config.yaml
mlp_ratio: 4
residual_init: "none"
max_precond_dim: 1024
one_sided: false
warmup_steps: 450
weight_decay: 0.1
Rows from block 4 of a small CTC image transcriber, named by matrix and row number. Rows with one number belong to one neuron. Each number is 500 + 50 x the weight over its row's rms, rounded and kept within 0 to 999. All counts start at 0. Numbers have three digits each.
Before each neuron's rows are labels from the 100 images, of 14848, where the neuron reaches its highest value: "top examples" is what is common among them. Only what is clearly more common there than usual is listed. The data: seven-segment displays showing three digits.
# fc1: MLP up (model.blocks.4.mlp.fc1.weight, 1536x384), inputs 192-383
# fc2: MLP down (model.blocks.4.mlp.fc2.weight, 384x1536, transposed), outputs 192-383

top examples: the digit 5; red glow; third digit: 5; first digit: 5
fc1.59:497531408509599497431455465548531425487429368481464516449470452508502489499511492468521509538437497437499570437435470486474422473497552536501508551484422528538530480511533433583424493482505495487482438461488565469609554441488568457475519450382570413492455557506517443613492514491471450532495555514500497502505539534473610544493535504603460496535524550484496541482509599516464454561505530475576575477378456554511448521523507341492560526496451548480328492459504486487470495523508524489484488516463389474457484574451476526501621511467422395549451490488512519507499461513514540433
fc2.59:480456448439622517515498468519499508601517380499528413505381501529487564558480423538604539579463584428516456500429590531630497409486494605497437513491507492528462539536549534539441504610605651460452418495493421529537422586482503481545462488528493471494531408594483527521530462492463505563507502516583501484496537563570547570561495482460655500515534415405470530531480505493476454504507483611470592514542501578436485435529529546506501503492491441497471525504514514494401494479497555406500504498609443434553496565510536500510523554541503502467504499530557490462479545494452525503

top examples: the digit 8; the digit 9; blue glow; first digit: 8
fc1.301:458629493471548618483500517543584499443520461469493468460488494537483461529497493500468499525451495445510541535464402535492521541521610526584480571478443489565411473384460473631500415490445462563494444516501502503417499493540422530439515475473449428482466467428485465585508381435524496496466507487463497447525449418564495545549508489533491445558527524430572423477485534549500561551531424417487519497570511462551502515527529471560656490552473479466516502491574463512525619475562561498487421483466527451463531572462577463496454498618501520580488492473530545538501519396505478527
fc2.301:589480479517504563481549596453533470526430475548542554434436512463503454585491569536492441547472489575467524522478393483464479521508503519491412444485542370542453558520515429529459439423482513502520526605490491593527510617499518561472458624498502469476529508497520475456542577474586500491473508488448460546584587428586513517524525370537490594514430431475501561464530392475515535531509500520511535526495505485566497428535514550527603489562495528469511494531516576535520454536467418471432473615524546480460433478429517441391533471444470512446436544525496494534433465525474485466

top examples: the digit 1; third digit: 1
fc1.418:489516463503449497478478553478478489520535499470487502490516509415505622468512528500473510431500496478449548433509634478492532508534505485581682416635530489464522457549499478437513526474493513556458490490517509564481485617500591590437506488517604490480489534583505455513621529395522505474511502519485440487491388617444546412469429524565432469498463583491524525498453346510499498556504416478511498518516492569416425514637515498514500499444480515527532537459491476576505514453449513540457502529545465520508476520505468573426508559546498439473407495531484549448512356420503509303
fc2.418:452517480488415476493548398421560469550498478479568441592479570552514535488515523481509463497441504494404544498615605505498555500560484474508491478522583512367502434418498563548462489463560428512536518412461490514503493428552553538520436433600559433512495570515510500488606375577484470513477564490449453522466494556491526478517432513537552462475535480500574510471393403482504419529472499452513506609550598411545453460558476383551544478539608484561492473526554395503512424529483461519450469526518469569540516430512630624468478573501525500493563513540384503440572474379511504464

top examples: the digit 8; blue glow; first digit: 8; second digit: 8
fc1.61:563399441586410469549493442501412468521485533507504488500481551487528473476454527456488512498445447587408485438460489418522465518546495482586454490536544522588463525558555532413363501465501454513530527510547459486485565568506602545453481551577549395533573485493448520490374514551510442555466533417522503480401569462468559538507519433471438480503500490474505538551582523396446467523541481410582510476507542486496516468430428550548516548530479557471514435447461470522486471523375396445523470562481493460485503469561531578491483531425515517502430458506470515440512417563523536459
fc2.61:465470419454575500498392555487599503612471521497537398478491508496545376514516507436461540475586394431476504533513456427495598406517558520611458507428463522568544576407462458490498495512442551455503417447422540429481525495469495515509629494500467481539484512579505492471526584435541506494522533485484489467464528490578401440488455603467477504479510448389521533484477416425492463559543446550429480556462468498604519435457460589382496529472497513529578542623524477480556541441434543462440484496523475602551470447520497472464481552496427518568512461455396495504407571500407526555

top examples: the digit 5; first digit: 5
fc1.604:483520525496500447491502599465524519495383482558460483474572404469497423466359571515494501531592591571504500583529488534536423464546537509491508436563479565441519398598454449503486497406467381499497470524469595471496572530515472559558479508481484551445515515483448323465557447508491545463491511474552449502580518491500516526440447529504514545584488454555503482549467472518453586484478514524551453424445509450520499493505528444561525589494630477535485526458521483578574454551480517521554482500503464458439408503535463507462499597596496466447378520610502495533490549483683507566
fc2.604:429455599505500391489433542416501526512587507481526550405551387426507497540544643555523473494478558440578617404508513530576534584505518507599505488517479404490491530507548470515538491482504500397521563423472592472485469478410498554505491529389503448569429523475522494461466595505486483493506453535527533611464469456535519557509522513518471502495534500530510476500406582512485578493463512395484526538423618427468543506351485462508504491546501544504519514550479503464505437541458486505538512489500421499434409564478572444422527525563501526509425540485464510525460514538533475524

top examples: the digit 2
fc1.402:507471496554503563594492488561515516485536437522545451522470446515496409503511499442502557522470536433480520533488507550546479430527473465455507576513504529478550520427490440484499476523461519508428540565489456491462545596575566515508407549520646503517511479497590549475500488512470502548456349511479588493519477536531597549500500497509462477525514476488569455495507524427590507517497502381499531393489490436454536380509487487480451445402500468470512490425531552567394445455433495504541528500502432535493489545499592588431524493490434412494429519483552523527414540591353557515
fc2.402:431522576509460507490507495560481605467466505421577516553501523538477522569553584497502445476468562483440546555488467488455491444400466496482518560490629520504482482585536476548434626570516489510488486489542417558534567480522531494499516536474430596496513501446563540535487540527463491376484405565514530521542381504490493486537521404477498428502469523550542499629555501490610497483364489533510496454550502366458504531555388496549496560495518500498515600494409497509442423500451551496545511468509492476557523577538487482455402467525601542568459498478487403532451448562565514409

top examples: the digit 6; second digit: 6; second digit: 5; first digit: 6
fc1.541:439488543488455570532509518557536417525443484498555535530497534475610499544510611472509494477509485458527502481526512576559468536502498531395520553418530480524524542575461410480487453462500469593507485487514441478500552441586502478508478398569586451535546483506487525444552442415497462449541569502492518491538402462511474313372547511502562491427461456413525588487504514472520565449581480541491486451494554530500598503510506512565524558471462449485479601503371416476401535459536481447468499521484476578533501602505500478481502462524487637433432506506606509636443501427502461524
fc2.541:544465500552520498491561482442466550510453500562479543489556631462513513508467518423485464489534506575501537512437498438533487457418508477591477412484446542498500602508522494537591440522512582496461466503416522529525436490534587540619422437606503485515577495501542489510518515468423500496391558498540486450474516470470478491455435579483474497384473467522413506587530509461506491466558511514486574410535445485507540526545525459505539511443520534447454423515494485496564611437490505612491414447503544500533645574522524543478378603549542476503498511506516476439400535405532516485

top examples: the digit 7; red glow; first digit: 7; second digit: 7
fc1.24:543473488475435411499455515364468494465523455461513519522518508446582647417466498514482584467626493473527508449512531438497497488490496485510570387563556477491511466560491409496430509572531438555484508483513521530432524532556555620487393519504528465504509514504487518502669517396477448555502484535493475496505438593454523510490398519424499525405495535495519547451457362503447383551521500470438526580522523523488418515636506486479499480446471470627557530534509451435433511449515475505490510493437430531475447497522495558463500527505515414512486538510480527540490376393470488421
fc2.24:468527369478540509529481450466469422570539475484500476570484572499431521407479440526498499484484491474432612382572562499477505476509443492497568503543587486388561623502513519572501507616581500507591398461555573473517436391549513482519423442542502518464486448538496558503538480526480467461500526459484498513539511493492487441554460595495439517428492650474492499465414530499438434491467534442481548515494495453477437478528497506457543522473517467499503401556484504471610482461571486468413558553573479558518590456510565512455442489519558563443581410518494440422494506446501562523

top examples: decimal point; white glow
fc1.13:535499460478534513505423479539426562491521586441399476450529501450472437473501539470490512481502438542504523463464463622479526529458457666391434511594499509519541598564506511525512474498444501456524432468515465555477555557423557539518559505497410504441464504471610594484457453484506436622482497532512525505491498480473526376504498501498501503503511509446576425519445471510463480491539623469510540516557457496481479449505469561453541450494495516489493380496460507601467498522465558537469464529431574518469487448454502433514500497500546505526464630500501546548453459497465481445
fc2.13:497579482466542552500606503513494412536451487555488479416477492520579458515565473365498476523430473614357497472509532496518518661538503497504473541459540400592473487542524523599630402433546348494418465510467474493488466487533545478515473504465504403509538531485516478455510487559507577529343481491532479450533455441518450513498471510579443493518394532460511504501495537592454474416527465467379522517439453521476443519466560521507483470409484513401538500380566440613484600471528499488522552523436474519532502598477540509476539542455546565554439518539515580421443534493470436493

top examples: the digit 5; red glow; third digit: 5
fc1.379:504572448557540445517458456514462501533463495499502475520501549459507602439454461390413527457477505480493530509529552457442489537503453525467468473551469528493356488468573562463517556462515507502470461557432616436422454555316520532494456512532428567421501542498600508498535541542553492477628571458553570380500457499513498415566500501589499519449625398535517447493429486473523486491510355438541554529496611513489512542518583516448394454521464478535454517564502500506500515543422476539497501520521558454495559549536449399523413500554501518499488481489523350473509454516580467440
fc2.379:536541545568523493549498401571506567498498440474564364386472484494534538537502413509549503502440466524499511531525499442506587434438495550481551527498534522431498504439510541613508502501421435466467504525517464465607452439459551450487496487516422496531478589439469556454428491488551472468491546461463537531508517507507417501500495502494497508508417470464509481478503491514679460461489489534476401512479498503464412535377485457492528546556470485526472513548574541510479498424468683565540502424496459440536605565468561542523471495512558498504348577501541479483560423439500545532

top examples: the digit 1; third digit: 1; second digit: 1
fc1.606:458476588511485487544560537490539538378419454489504507502543492538502406643479591482547566562378576602501493638439508569545513499475526518447558579429517560438544525531500359481445500452379492469504556498546451465511503447593489541494496450445475547437368483395586502536485450502528427458495422407549492530529562483510490504490656419488534466481532543520529443468562480501508587464490580522588413469499449455486480502512541524488551471505467451500511487497507506497591453532517494459533529495510423606479515560455510622473463528544481487537557481562472551623443525509643453546
fc2.606:453502575506479500459517506421504605455484457508482560513475527537482499419540500535481503605491502489529548507550459435554486538484460484436566487533499528497531531512474559460497562526629512440417509445573517520520495466529508452498475475575516503516389449502562629535483495518446456419482513552541546509506432594481505477582500577390587523555441485514553514483549535503542473475488466597534541490441436533413496517509468426511499533361560467502450519529379483541508477501528567455515537461472451525497429588536485461496437437397414568493451519411509462444529478474560620508

top examples: the digit 2; third digit: 2; second digit: 2
fc1.498:460478503492522522499558508436500514518507513456516593506508469506466527416511451541579457537489504522503533562507526488560392530482502555410567484475477516431495530446358443482522537478505502402480458579484416501375516478433581480496516450545468405557556597537409526499553578512491477510520477520420438470552475558479525354551517540499475553468503539480521410458425516452492540522547436461561482595532462463516465446504468452415561661506436483537568446490491495455488496558507508497532512564489431514461506607504552511489488454500381545528488492499469463510480497474462545467
fc2.498:557488557363532523505515506505457454500491434487480515495442501505455506464529490491487537502428523598525572525451466494416469569483432587555490538411492494557547500471507579557473575522426427485528499420497532540539556414537477417505439534530523538536582471396442437614485556493594359469496422513445493450417448559462474427497537458545392466414502462450413474534631481468490440506515532456504481548565480456511449508499507535567445482514520452508475419573425523456521537510491519448513527453557455454463521535523480502507475493578491496424506553456607484533497544550501469540

top examples: dark on pale; the digit 9; third digit: 9
fc1.129:436590449494536621533565485563481487435498505464459484432527500524429559445513624533525482468488457472580522544472401571488508540479598494508504534503462477470436460507570473502542464484431499444554450489438486481514495496448453541441535657432603421465476463366488476634565466496524479502491420508470481459576468512572478521518473484517593500562504481484386471476543623512408563479567486456490533594511506458543531543496490468562516489560486418433574418496480540455555506489533507545509535499457503543514543506503542502494444490474483503554508512484521482490481534339529471537
fc2.129:552513538498497510532515558478568600513471439605589534466455529538514485487467479556511475623387457565525480639485447446548459399492566511480428456504558437528488502534559475515514473513432516540488521628470526531571521573488532548467458645479507558444483464536547439496500588423526566506501463531524431482472471477613574481534653462507548551520496422500576518487552480439536530583492588528551550515587506364616581503612491533508577439525567491499504535492502513533515515484531504445429520520507498511509444502427541489444493518429489455497468546522523474507422478565477502492

top examples: the digit 2; second digit: 2; third digit: 2; first digit: 5
fc1.380:461493528414484483461492445456449608475411498461494512452510489558498476453529426514508421533482390508527501540560585550494471503445508524476543541487526450503564477537514552485564393516513486435482550565518514484532495493503521562541601458450496360573490495532469424438465400410536520562438518532435459451491460514465476447554466504427534510460501490456500513471519432516411490476498482496546475511529460416486471498663541523607428454464428523530462492500494494500469483487493527611557497548479416452446493558500579545522483466541477542506410514502532542482468610509512491515
fc2.380:533509440514563521398458477451461482395514488600487501499515419518536470444562498512500495529494527539499532462500441470440471536602510501521532480444461462430509511488509566372478503488530490418535443478571422473554557574530537364499465475491526480494553527539457564583496621496468463536482468376526479518373412427518493500421502495561497541552517546518526447493510524441455493498492571475603431532515516499580471516404510561485545536500576503477479524477487502512419576575468498542518459500497457488450459437456470506491555567502551475509491518500508507411562460430552404468

top examples: the digit 1; third digit: 1; red glow
fc1.411:472517403497475599465475476496502432370477561528509507471500542510552490467525517477503469463509503483472482550411471561483434529519558443446503611473482520524502514455478500533424477562483662349496470485537489496519473588466376535426517489489648552519512500527493544554513537446408425396507501516456619468525434533565461511446489417583461482409540538544411451489501561505503483487538530527496533475481436531461522501586454527485486506449416435450513475479423593508480498468498486467524490550443498489574487509494615561427527419424646470506510506445386496535554427443483526471
fc2.411:383508402547572515460476443489468495489547492506485532487416483433410504433552539572506479463496567480572516496436487494517518499517434447614467500486457386614508517503488440496432539487451550504413440527535474563404497469503495607498485576623562490479487535493519435483432565501566474540466520554541535445543498521465412504516367423540419501469519485504483523497531485540485577523596550469505447512460447493541524508551466483530464488541498379508463490536482514450471442488465538596514495565505509439458552415475491609512522439448602542621597636515537488506515482486431473441

top examples: decimal point; amber glow
fc1.60:459500491513515473498511527498542478494408489451537566459498458507511599470470504475517377419502434499601534458462462448448507467526521473497507414463496519388532414513587436481482446535579655504452525409451466510571483498454509547357455418428454500518409441501490495500517419552444357483477528506419495587495516477495569444501481529557497514522501396508499484506605519495484449517570534549526478443577534518536529571508492472567468499511504501444462509523442411427502578560503560500477420520557498532492460556466492500499523515541531525572500510361560610504507477444433548543
fc2.60:470558438474451472467485507529525446442537476613435575438501490481526480500518475545523593429407513590498478473494514461470522508530568500482524392499519488557458457552550500525500515518526595494513499448498538592547504625515465478465467492429505470514626509527405503510419482436497524474569432516513470456317560545515521497491457627331476490497522466530565471501687500604371544441488512531520554496490516434494527493429513561500473448533560469522537440568482503490511561473530537474497562472514485496496455530467648502460493474480491367495482491403535643473529522409476436604

top examples: the digit 7
fc1.580:547424464470435465616499420436506466413488478521422560500471517550492464540567485502447423519469484513511480492567480508509518491477497429445541467558556533561537560464482514494489499517498534379496558435546411425522517576524434431494475496488574378478582499383547629533471506500516502491489469501398604479507513456501512503471490526406426410418520565532518537508378555474519561478588492575413579497411508473415505553575579597462466499509476474585526449486542558522463453461405527468481475474536508448499490453483501526536527502523620552427461475452343527496502478542574499519
fc2.580:425489462506531466558526480450463514502469524458489487518510573571480668532472397594525501510525498456476470498453474415475614586512513518555524530343509572534593636440510473490517451560465506395467585486699443532437364389457451457542442478603512478499600432478483436445449609479521451421381502582502498473479445523516553521514484502480464481438471455490498507525492532443484498480380492507501524453439456478491585496448524487545458510505549483494481519431454420500465557573412511541494550531442508442513478554451521504548541411500510607610478452538447516416579545454485492479

top examples: dark on pale; the digit 6; third digit: 6
fc1.537:512528522525450507518463491571511519586476389491479478511479491543461445487467531467542487491491468500475499506456571422459476506482466518487416440529516496574534555529580498567523538506393529510522548519491535524490550575424397586467507570464526439593447486495468587451592500538461564477458516480437477364495501534437593496481502472517609562471448535519471476496388532468403491455540438535497497513549462515514525442516517443601535476464503512532481633527557516494522538336521327520506494517470557405497491485478479527513508480568442501518432527488516518400498492484514520496
fc2.537:480456483502500400496501434649474530536535432526513471479515503514501446565492462501498525499461521438591470522544417502509549464517483462454457505518502528506510489497597454507456570512506433524567467568513491404466505492576495453484508502515546509502491516468566502446336511412378507453565624501514481480479542502550494599528483524329413551574421521439481484495502551510444490493559524436470502470518511504476605448495446501528471515457400528548442361470530540593465503488460508499527497451453481369463506586497503468507475524576455500619495487447495490516515501371496451547

top examples: the digit 7; white glow; first digit: 7; second digit: 7
fc1.296:570554485529456434511398500474568471470566509574416513494490615513484500490433445499386515495520532513449536391468505526467389495557506441581513586517543489579558570553521491499586434476562501468494533530502430560476428469501451493497539481493432572534618521352512479514516507495409461566493483458458566504556633563440470562537550516489546481347545536487613522366449524475450467495499507486515458529466507553543530467520490493505491483514500466514470461464490406465473577499562480524495507478494540403589536562481509477596511509547519524513471400451404499529443497438553490462
fc2.296:618522493498463550514531418501420484492517577504563472496421447444459601530506566540428502633414489511516499562477491483489515489518447493525530513499439453462502521556578608472502386590491416464453560473524519514440574445481608538516455522429457514500525462500540506549510506494460503499475465562481471548439475499502392552360492444448495435367533419491418541480501609559516435399547527488437490530432535447509507479492495501444480449445451419442485514561552386527580516402443510490514514422409544573541491472453526488544561550548559496564498411459475490526468436546509519473

top examples: the digit 7; green glow; first digit: 7; second digit: 7
fc1.629:500444456423474468504426491424510459494448459478557438500576520550460487456447499475489470491530477444422553508547532563446426549465426558556521501543513498564570572499475498505488517511499537455552547523547575479558476492425482484499438448551530499458510503537483481537487492534597501457436534440438459461448599482493515532515480602491456499453486552524536490588574547484438496508437486448511536534440467433512465533506478502411501405523495530522520498509574456504571585403458491517399391546428556515484419493421487519526506500438472468515499499596488613485404487566527491499
fc2.629:550502555464535559506491548487524564555481489495482501494490466454494509508522517554546487473520574515423493518481508441430525430420443452551520577541550502693578499520463527336482476408549486494533573501532423488491536495357624514535595470485437452459554504457595452486551517584469519508621491485535495523499577502512576460480593484427456444522413442523500437518440479555519494444532550488503497457507502439427446512388471515512540413558501502504413641581476416501539480495554505370492486483495616377534460532499572513495538566536456523465566593488482503480493544482568562414

top examples: the digit 5; third digit: 5; white glow; second digit: 5
fc1.445:487506382492483510493638495536482561505487585549430513545503530497499460494431624530486639489539616468585499609496430564504530492337459627515576495551502464471527455529483385490511431454476479475511496367522520498512534493521494500475511477522432512505453490462518556485458515499509556575453409488549494547491494496533550526521543431464509413637522442520552428446458501551488525461533523534469593512513481489486436510523471460467547466419613457520425550470447435496488588544478469453457476516632579517488458576536477453507478490473475421496487503456471623508510496519485476468
fc2.445:470511569414518534498496506475515582501502530483482568480497444467590511397481485499515498514584517541463563517460510465392514443498480445418501639459551516506481634485481472500434554498430561500513526495503473515542508537468594488507471517554401564477411501486553518516594465593416511468583515646540492454489503420494544506575509497427522503555473502511541491565590476483507428512474478430543468488626471375380437475534511491517574502514471436502500472509425471442529554476437429488502564506494538523536451571515537492426389442531483536428648473432553420536509525561613521467

top examples: the digit 1; third digit: 1; second digit: 1
fc1.130:512584531478522500584517482548578459527491517521554508533488514448491366523415513602499472533433540465505511415513524547540503555498515518547467528385556480494453489468495433518538359527362460408399501503559398496481591488523487497454484413430579481508499508494479481481456506506455539479494490490480450539546571504491522375478467474472527502468523660399592513545457474621614542508505546477542435483471497567512512434487532442591546502523500492613561541529460446468542567517483527490505472528462501590421424608483535452550623514452545483539523391506556514458494472468410464456
fc2.130:535577603525546498487486509466509501407507503561461549481502522515520458499480492367473481569551536470524523515595547457598574470511442518449652471528524528405528539493406448439492500517484428506524480429539532504439510409448422501482522506502521496517388508532495539508562461526496550474536555469453465470540404556435539479561483538404516432471492524541489578491529540445487518430494496599690578499454486538517577501474493459473595492490533456448449549467589609548533497466442504451460545465515546602445463471536483497507497502550519578402527385492480531414452457483519475488

top examples: the digit 7; third digit: 7; second digit: 7; third digit: 1
fc1.200:585408505488471457584497482485522443421513500503376543502461491475516459503558515560496496532497498487524420504481478515513548500414496421489560459518590502544447589533486519489518504522486528381440567405497455463457499542502429469466385492511554449492561464410614587543527513457508428476458438485398599482495525422497491565514507573439465338398620517480512544504471534492505587489547513558466568473509497472420501489526607581501405512487503450527549464453553520481472462511415510492504507423568507403516486473478508473537462465508563559454500481428332499453472411524521460495
fc2.200:430507522498518457498510443450440487512477591441457472496459560536433713533514389608524557521556515527484520537422468477482570528510553539562509558316530547540585622458498503494517453552464497417464563473624460544441415364454435401533429513568512449476623433492507457423427618446524450430398521561479495490462473512508515516525493519457418477415399440483498564503456566457494452513455477503496528453426440487500575519467502537517486535504513501516498475447431439508476566543431550516461533487469503441492461583415482522559507403511542540549493513488510533403640508468515503503

top examples: the digit 2; red glow; first digit: 2; second digit: 2
fc1.401:502551482593478446519507520492422455507540469491488379501513496575530530494517532521434483497451573395590495517509449607506440557543539471547501480487476640550516446520581494393608469455564417510519540539452498491467460524466525571568523414571534499505486481517569511476447468535442493643475484515464499584451547532549504501577499477455547524501480536505535518494486386492481480499504492485526543452565449451495508483435501453522547436464574446497580477418456443624473519471462513507526494498499533526527497552390494492460437514488492464567434505444555417477466594444491531583
fc2.401:462519534501488531517496458536557534511552440437488483504484527555535479493510437466532460493477510416481571606556458535529476454549385408561479453514500535501474488512551492611492508555528522464544510431508480526650528500582605528478532463415483456514477522438517542499400520500610463507488488500380513503502405506555453447496494426482548522503408454517544491465451454482605475495441477508520447457519509450487486445565516374544424503470505517497478555558474518524492405456424673479457486489427498517523542447490553519374459564541606594512450530561509397521469488538619568493

top examples: dark on pale; second digit: 8
fc1.470:523528469535565603545504511500517401523457533537513477496385549499422485519518446436476484555511493541469490533528432574506325473488496508516446551513398480605519468460525471521521377462551596498543447590500559500486495362522451561481483418524487514473522500417603508551506428489462476578530428475466455492653577498560534515528549487604482538495506411511563508502493440545509525488543460530472502591543477499568525461505525533502552432507404516484617346487502423500518502564554469524503477397495496505467515494491591516499490519469522539456425500465519427478498421453535461540
fc2.470:531511364504502580494495562466550544545497469514487495525410494538549485521422591533470512472500448532456497524494450468507425498544519491517429485516552419608505515510497503527601382466418499460445586500450499553468574569448526514540488487469499539449520539509570520456477513427552458586541493415450414546477577506555451384605492543545462611453471500444556601479468478489487517598501495499464464603483472463552505456558514553431637482613496583510537486495506449508391626524550424498418477526504509535474448461475502457452598533482489528430469483491486498501465371509434531508

top examples: the digit 2; first digit: 2
fc1.603:529478499520496478531357497481395458523539510531465505512572509500418472409503560499441404512491442527485544533570598429413488434458468521508533424531484536576542573583468494512492521416524503418550560537438549540529508549468530523514425451450526473479510504492511580372476509555567449550423528482518604457426464477536581534541393534491619550445549575575523503513447508440540473515432488446472533498452546531477396566502533578435464440556503488522432571541479477533504596419554504485500523499457459413631522515479515510519559467482512491600487510530423501426491471455491581470
fc2.603:511543571549497436509506455477424619498528487603522491475488451571516511483477504521609513523421493482468524464564447414474508388484497479445500413524475539557525517530559487509537477447508508544475518515509442506508460537473578558502462505558487457563462500467570499422470451575492543431481557493560500554484473539491488542523512513428529471545466508496356532435443524402605462504497494570463489445502516558499503466450448444458569481483448493594467479446518531532506555529491553557553485472512476560499630549419508564496446543553502613504423471503502510501454540385529511504

top examples: the digit 1; white glow; third digit: 1
fc1.351:550503496481512550486529423510538589497466511554510467468484500581476421503480460576499557527471382534437481536497555445528488497528506472429487474518476468523500484516508542485408366441481602479454495464496470490447608430499580486476522509503488432524489463510505564591468481558480360489493376501550506525529551371400458564505538624551521503552573419468520540539637505510435546416499499562473491488527512497503527506512526475483423645591481505534523553426476532474497503505393515478490455499535559481486509549654508502422540500502422451492467578479533516429554526523553460524
fc2.351:546485453524432541465515499522502512489533436540471487490551441526505479464492505542556612409453576567478534525416520526518475506386551518494618503458586476537567472471531522504475476517493482510445554482488435478597393538488503481547516516517553502498560496516385489476430444540437593444473428538596572385517524578552347488486522533538497479539457487450450646498517474497554535524503437520500477420548518527439532529596449492571592501558510500460593505485514508475543496563568454390480480358446455462523574508424572440398535508496498531468502480538502479574573489472426587493

top examples: the digit 2; dark on pale; first digit: 2; second digit: 2
fc1.273:484454581522533613430545526591434456481509587464557536510531479483514461555498625456500527515461500502468461512469459451457629511505442513530618541474545482420516486570525521550401549478542463451484545499436493445572591544465448537486545563514446524522528449598498458492533615521503527485461442484520541506495435487505509525499462552541521439553526498508448490491566539481316512438472551489534397473546495439590427562540408437468494477405530511496372547475497559496495579489493505524453486360396495531495466495662533503558525501469417536457535483423403409454380526521520484512
fc2.273:596476522498451503478489434482516524500512480454578578697629554443475462427531620506548406596465624505400518500504418453555470666515511485505578403487478537511516470587533512444497542526526514525465502398468543575565537471474503529483467600467590479526437516463539451449513599520574492447478360462534421543505535526426499496513538457510510560408466493460540468477494498510480501524442399425545518501514487454532424525523395522508587468493541494524523502473485489513438583573493477532538561483473457556516465472553520550458495393432478534581500481394449456458416507562481578413

top examples: the digit 2; first digit: 2; second digit: 2; third digit: 2
fc1.455:519535497534509513547501531447568460480446450547496511429535507540418460447591531442524493502467479520456478495410568472480431499487544537492494559530507503543466479496644472465499440457489511521505434506538601540547432422558474449567429522609501482492469463501549681474527480501533611482554530493577541511453468500495586465496579481476515572567527461535591444553483607538595475437485425517399454498555472499431465501508550479469471448502407576394459458477398447441505459446384474545519453487588444504491511512506546557484518492527494487473455556483397518501517452579529458526
fc2.455:613543513442414520396478522587460553495539593498495453461475534471510464430475574580537525429447473504338499522516456511516393554528489428584424465488528453511568472517494402493481459426478505584482591526469590566494395484481487550482518478519484506538509527489537512583498549518517507506472465482492439511382480377463522445500494416477455511501435509510533454529539525543419545629509514453492514499439498467532456438452489510543562451488495567488583491433413594523477475482513447483526485504513444494456470522511534529497500586500531478422452538500529538526551567460599475544

top examples: the digit 8; second digit: 8
fc1.527:514420411416574538489563514470453480597498457494556510557523502471624513538501513521493528478578455504452466410470461550632419431471513518446481511459513500431469375413513623518510481466566471436451532555582402497522521536500443535507552491513484512460600474529492483534505506512337511491505501506478421552485607542472548547533517398477451514503496493552527553499513540485500550502514486558451627523502484483428501461438509595622486501421434426462379336377549502574445402541534436498458533467562476499536513459491578491456537509491513484597517484494510488506482516523498516520
fc2.527:475509469583514502411370492577553477490515515471535457579441507603507461581518411556408521481514559504535531456523486477472502397537505454460474552461503520556532485502549469495430549567531530531621488452499477446483515459494502590464529484524456618536506473560592529406464492491440536438515517403560503438444526466471425485517512519426498467502463507464508552549508591439492448564482533525462599482469484496501418495502483534506495526427442533404479402506468505533500555470490504554564499483419471627557480517439464486553500478492471526560535495516564516444395568495494548518

top examples: the digit 8; third digit: 8; second digit: 8; blue glow
fc1.572:512561392429546544491443547478439576439497559492542513442387518551467501496514472405511551578514486518502500494460450557505418529523397476482499550490484501564476524455512359382447390347492530458546468452569510437496512606479476489517445458538470571504540512508502501521559507354427537512482472507483507520557519536508553556504551503496571464504500412545517548475589552523544480524649505492475535605506454533498484478470489527499480486485410591498448493476398490405492463507397523474457495520399505540469542449555551475484488464506519524499530456400428491509531463450489492500
fc2.572:419644434520475550481443469481519555550427479426431569528476424528519505431464586484445517485498425513485433534496547511430471554513487449460532546518508506622586471499507508541443490497555530499468683463550531469450509570446495495531534445531462544520523482450568613479490490476488497523461496498421449502437473476573428440484534556513412543499452455483570486520436476532564516516539483492498501494514420471639530444483467554509672442547527545448658503453383516469475526570472413483475490521428516462416448472432416552500496545624438548482445552511517538506529494545509452639

top examples: the digit 1; first digit: 1; second digit: 1; third digit: 1
fc1.364:468538404569498408468534553431553491501499514490580537531501536472638592488529458445493547434501579410479516500525582490483509506498482485587577526533539496614511507544546539531447543429499465544507505545508479466475391538427524527402506468534614505509519518544480466491549424499508565490456464533541494441444510577530526397493295490575492506486466576473511485508478402420457439459449449492440611458440498537361417560511535510623575598502513532527482556525594430521450464451554451507381490537459542529491423475547549529446619553495486453445403482508501418478487412494574509454
fc2.364:518539494555460440536524452464520469435530476489556493458504517567618531504422463483529597538406520497471486458564474518498479462571509500476567520533479512460549498493579495470470550490450509479416552457432528464450516504517481464547479435620469503515445475522455474512509396552479484448432497500493464541534505537444580484490497548499504438534631541487493499380394562494490492499464515489444428529496656533511487443504436424501517526510501474548409487585498412487496515516546488579402461542590491571484484470529600525456404553497425509524453562531459481409514490369447513416

top examples: the digit 5; the digit 6; third digit: 5; second digit: 5
fc1.213:482501507503597516497498473504472548491488466551451464466360496478500454479571417494605478468580532424430573542427529524474380528617558502521477569437481533563534521549520413500363430526490565490522499460428592511432486640435414464473423495493607469448542454573431503477418562544562507434500542447541449506453499491515503549543521398504441609534526510583568502476599531490536462558542566536476500485422510487386539509447498455428577558536443527587457499478455574486531532462454508546486502519504453501542515537495450448499549501497544414502367535586445624482551406542666492548
fc2.213:511473473530609490521542517551431476466500423502535477488319535559440555530587428637603494429474489333529506523498540491510505518480477537466488456482520428512514492524527509530414557664499560481467459491545537455488523560507508515528416461558536474492484465507594486460478543457509497483516503522467507537519681467493499479544479467496549486524665518469478537470499460453545556511525455525537496504407491561478485481542547503522483517435447414473586507512544497474398518449543460483479477483543368511566573516419415430573563496453575491461489515514498497538615497549407518499